Weights of a small contrastive image-text model: encoder norm batchnorm.
Rows from block 11 of the image encoder of a small contrastive image-text model, named by matrix and row number. Each number is 50 + 15 x the weight over its row's rms, rounded and kept within 0 to 99. All counts start at 0.
After each channel's rows are labels from the 100 images, of 14848, where the channel reaches its highest value: "lies over" is the class under the peak. Only what is clearly more common there than usual is listed. The data: simulated stained blood smears. In brackets: how many of the 100, against the usual share in percent.
# pw: pointwise conv (encoder.blocks.11.pw.weight, 192x192x1x1), inputs 64-95

pw.46:63 48 47 71 39 41 43 30 48 49 05 56 20 52 48 37 42 49 45 00 49 40 54 63 46 42 28 34 58 55 38 77
lies over: large cell (78 vs 10.3)

pw.124:42 59 65 70 36 40 37 32 49 39 61 52 56 45 30 66 52 19 27 73 48 48 39 64 55 54 47 53 69 57 59 70
lies over: nucleus (100 vs 3.8)

pw.121:37 46 62 38 99 61 52 46 75 35 64 48 57 40 65 51 52 17 53 36 56 47 54 51 62 47 49 61 36 33 57 46
lies over: large cell (77 vs 10.3)

pw.54:32 32 72 65 68 46 10 33 50 43 33 88 40 41 75 49 53 45 42 85 35 51 53 37 46 57 43 57 46 41 49 09
lies over: large cell (66 vs 10.3)

pw.170:49 51 23 55 82 43 46 29 55 44 24 26 41 62 57 35 41 40 34 36 92 86 35 52 36 61 38 43 51 41 23 32
lies over: small cell (66 vs 25.3)

pw.94:51 54 42 32 53 53 52 38 70 44 66 28 45 59 43 56 48 62 64 38 46 36 49 41 32 68 51 18 62 69 52 73
lies over: large cell (96 vs 10.3)

pw.123:25 52 42 55 06 54 30 45 27 46 50 80 35 43 38 47 57 33 55 27 48 45 51 42 48 58 48 59 46 58 34 96
lies over: large cell (64 vs 10.3); nucleus (35 vs 3.8)

pw.175:59 29 25 71 64 24 63 53 27 33 37 80 47 49 33 48 29 65 44 32 55 61 45 64 37 37 16 49 59 45 56 43
lies over: small cell (97 vs 25.3)

pw.39:09 54 39 28 61 47 25 35 63 50 29 53 46 61 40 71 62 33 20 39 52 49 45 55 62 58 52 60 56 48 73 48
lies over: nucleus (100 vs 3.8)

pw.62:39 51 41 71 54 30 55 56 41 38 42 69 62 28 44 53 38 70 49 37 44 27 39 61 44 50 25 40 43 42 67 55
lies over: small cell (98 vs 25.3)

pw.66:49 03 32 51 39 64 41 58 84 18 81 39 60 24 43 31 63 70 66 44 35 31 63 53 53 65 53 68 48 27 56 50
lies over: nucleus (99 vs 3.8)

pw.65:42 69 37 46 24 62 46 51 32 83 30 54 16 58 40 77 36 40 29 35 49 54 46 38 58 46 46 52 91 78 47 68
lies over: nucleus (66 vs 3.8); large cell (34 vs 10.3)

pw.105:81 37 50 66 63 75 60 56 22 53 35 42 45 33 59 50 49 71 35 34 22 42 36 52 43 33 49 34 54 42 41 53
lies over: small cell (88 vs 25.3)

pw.48:68 34 90 39 68 83 81 56 37 45 47 16 40 39 85 34 36 63 68 43 33 55 52 36 31 49 57 53 41 52 54 30
lies over: small cell (81 vs 25.3)

pw.78:56 50 74 59 80 31 63 50 66 32 51 58 58 40 33 59 56 52 20 55 57 53 39 39 60 41 51 64 56 45 43 40
lies over: nucleus (86 vs 3.8)

pw.135:51 60 41 57 58 54 61 54 58 27 60 53 44 50 52 58 44 39 15 49 50 36 48 48 61 58 51 41 70 61 50 71
lies over: nucleus (100 vs 3.8)

pw.130:62 66 48 56 30 59 65 41 49 66 59 44 35 50 44 82 74 43 28 39 39 54 69 47 62 76 56 45 84 78 37 45
lies over: nucleus (66 vs 3.8); large cell (34 vs 10.3)

pw.86:42 59 37 40 43 35 44 33 43 49 35 45 60 48 31 54 30 37 32 27 26 35 53 44 42 36 60 41 41 41 45 56
lies over: small cell (94 vs 25.3)

pw.167:46 27 64 48 55 30 40 50 56 28 54 76 19 59 48 53 46 40 18 34 35 61 38 34 56 46 69 50 59 51 42 36
lies over: nucleus (93 vs 3.8)

pw.87:53 27 55 59 69 50 38 45 92 23 41 76 33 52 58 28 57 35 52 47 51 58 57 38 44 63 54 30 50 34 53 31
lies over: nucleus (99 vs 3.8)

pw.190:58 53 18 75 95 53 56 44 62 53 60 70 48 48 27 57 65 50 59 49 53 66 52 58 64 40 19 54 53 46 44 53
lies over: nucleus (82 vs 3.8)

pw.150:45 42 75 41 63 60 44 34 71 53 46 46 44 42 90 33 88 67 45 55 51 22 62 51 62 50 43 63 65 28 50 82
lies over: nucleus (99 vs 3.8)

pw.53:33 56 66 59 37 53 31 32 36 57 54 18 51 56 35 55 31 51 47 51 54 47 61 52 37 49 61 48 34 52 39 59
lies over: large cell (37 vs 10.3)

pw.81:39 38 48 33 67 62 48 39 70 25 52 54 59 50 55 36 61 33 79 57 52 40 49 42 68 43 51 75 38 43 67 79
lies over: large cell (75 vs 10.3); nucleus (25 vs 3.8)

pw.57:55 78 47 53 55 44 50 40 44 45 35 76 58 56 46 80 45 36 08 45 55 53 56 58 67 51 58 62 80 99 66 62
lies over: nucleus (70 vs 3.8); large cell (30 vs 10.3)

pw.101:50 55 63 39 45 62 48 31 59 62 46 47 52 52 63 71 66 37 50 56 31 40 74 66 85 33 36 84 51 48 28 57
lies over: nucleus (99 vs 3.8)

pw.187:42 49 51 51 59 41 56 58 35 24 49 51 49 47 27 45 48 43 03 49 58 63 26 51 36 57 43 33 49 39 54 46
lies over: nucleus (100 vs 3.8)

pw.184:27 63 35 29 37 34 30 29 49 49 37 27 67 49 39 38 62 29 55 54 53 47 54 60 49 62 46 30 45 53 31 79
lies over: small cell (89 vs 25.3)

pw.17:50 67 73 69 33 54 51 51 22 49 44 52 62 09 30 44 63 58 45 41 47 38 44 52 48 43 67 36 43 34 00 42
lies over: small cell (97 vs 25.3)

pw.132:38 57 53 51 43 50 54 62 37 62 32 12 75 46 25 49 44 50 22 61 64 59 60 56 30 15 44 45 49 63 28 72
lies over: small cell (99 vs 25.3)

pw.59:23 55 39 49 32 38 39 53 54 43 53 45 48 58 22 70 30 37 49 52 25 36 49 48 26 53 47 52 19 61 67 60
lies over: large cell (97 vs 10.3)

pw.49:42 28 63 63 70 39 52 57 60 27 72 50 54 39 57 57 61 50 47 58 53 50 27 61 59 30 43 91 31 58 62 63
lies over: large cell (79 vs 10.3)

pw.76:60 40 59 68 58 50 52 34 59 60 63 61 48 49 59 08 46 49 28 82 57 54 00 65 36 48 49 42 40 00 46 59
lies over: nucleus (100 vs 3.8)

pw.154:39 46 47 51 56 62 40 43 59 41 82 43 43 30 33 42 48 56 76 18 48 41 70 45 70 46 53 49 49 57 41 72
lies over: nucleus (65 vs 3.8); large cell (35 vs 10.3)

pw.185:48 68 60 46 56 65 57 36 44 62 32 48 47 50 54 80 56 41 65 50 54 45 55 41 75 51 55 46 85 93 69 67
lies over: nucleus (66 vs 3.8); large cell (34 vs 10.3)

pw.145:41 70 70 44 24 43 46 43 30 46 20 52 43 60 47 68 36 13 20 60 52 45 50 72 57 57 32 53 73 67 61 45
lies over: nucleus (79 vs 3.8)

pw.33:78 37 59 24 49 65 73 48 39 53 42 12 50 45 57 34 41 42 30 16 40 65 49 05 46 23 70 58 43 67 41 61
lies over: small cell (78 vs 25.3)

pw.119:53 51 46 67 68 69 49 48 65 38 11 55 32 48 41 47 67 31 60 61 56 45 65 51 51 55 38 42 65 62 62 52
lies over: large cell (83 vs 10.3)

pw.0:62 61 50 48 59 57 51 48 55 62 22 51 41 64 47 86 56 45 54 54 55 57 76 47 58 59 51 50 70 84 59 68
lies over: nucleus (69 vs 3.8); large cell (31 vs 10.3)

pw.15:53 76 53 50 50 51 50 45 57 50 45 53 47 45 44 77 64 38 32 30 41 55 52 51 57 61 64 59 79 73 45 22
lies over: large cell (67 vs 10.3); nucleus (33 vs 3.8)

pw.5:60 51 43 42 32 47 69 58 26 51 42 59 33 30 15 68 49 20 40 29 48 42 37 47 58 46 53 63 46 61 40 25
lies over: small cell (97 vs 25.3)

pw.103:40 53 59 41 59 45 45 44 67 52 25 56 52 47 72 53 98 50 51 45 52 53 69 41 65 39 35 68 67 67 43 53
lies over: nucleus (99 vs 3.8)

pw.139:49 61 88 46 47 96 35 00 45 39 52 28 53 49 70 57 35 47 37 48 41 56 32 57 36 49 54 45 38 47 12 27
lies over: small cell (66 vs 25.3)

pw.3:57 75 45 41 43 61 57 40 31 49 44 46 32 55 49 78 36 37 00 27 37 40 64 42 58 60 61 44 86 89 35 48
lies over: nucleus (70 vs 3.8); large cell (30 vs 10.3)

pw.173:72 42 53 38 44 58 53 36 43 43 39 23 44 41 55 05 33 42 37 39 68 64 24 54 28 32 38 23 42 16 21 62
lies over: small cell (54 vs 25.3)

pw.64:44 21 55 52 77 50 49 41 92 47 80 64 51 46 59 51 61 38 71 40 54 56 41 42 58 37 47 64 27 33 59 60
lies over: large cell (88 vs 10.3)

pw.69:32 26 49 82 54 41 35 49 59 51 61 67 73 37 19 29 58 45 57 32 31 46 48 48 60 54 49 58 31 02 36 83
lies over: nucleus (94 vs 3.8)

pw.108:55 61 16 50 67 46 34 32 50 42 52 19 31 81 39 40 49 38 35 25 68 87 39 57 41 65 27 59 62 52 37 38
lies over: small cell (57 vs 25.3)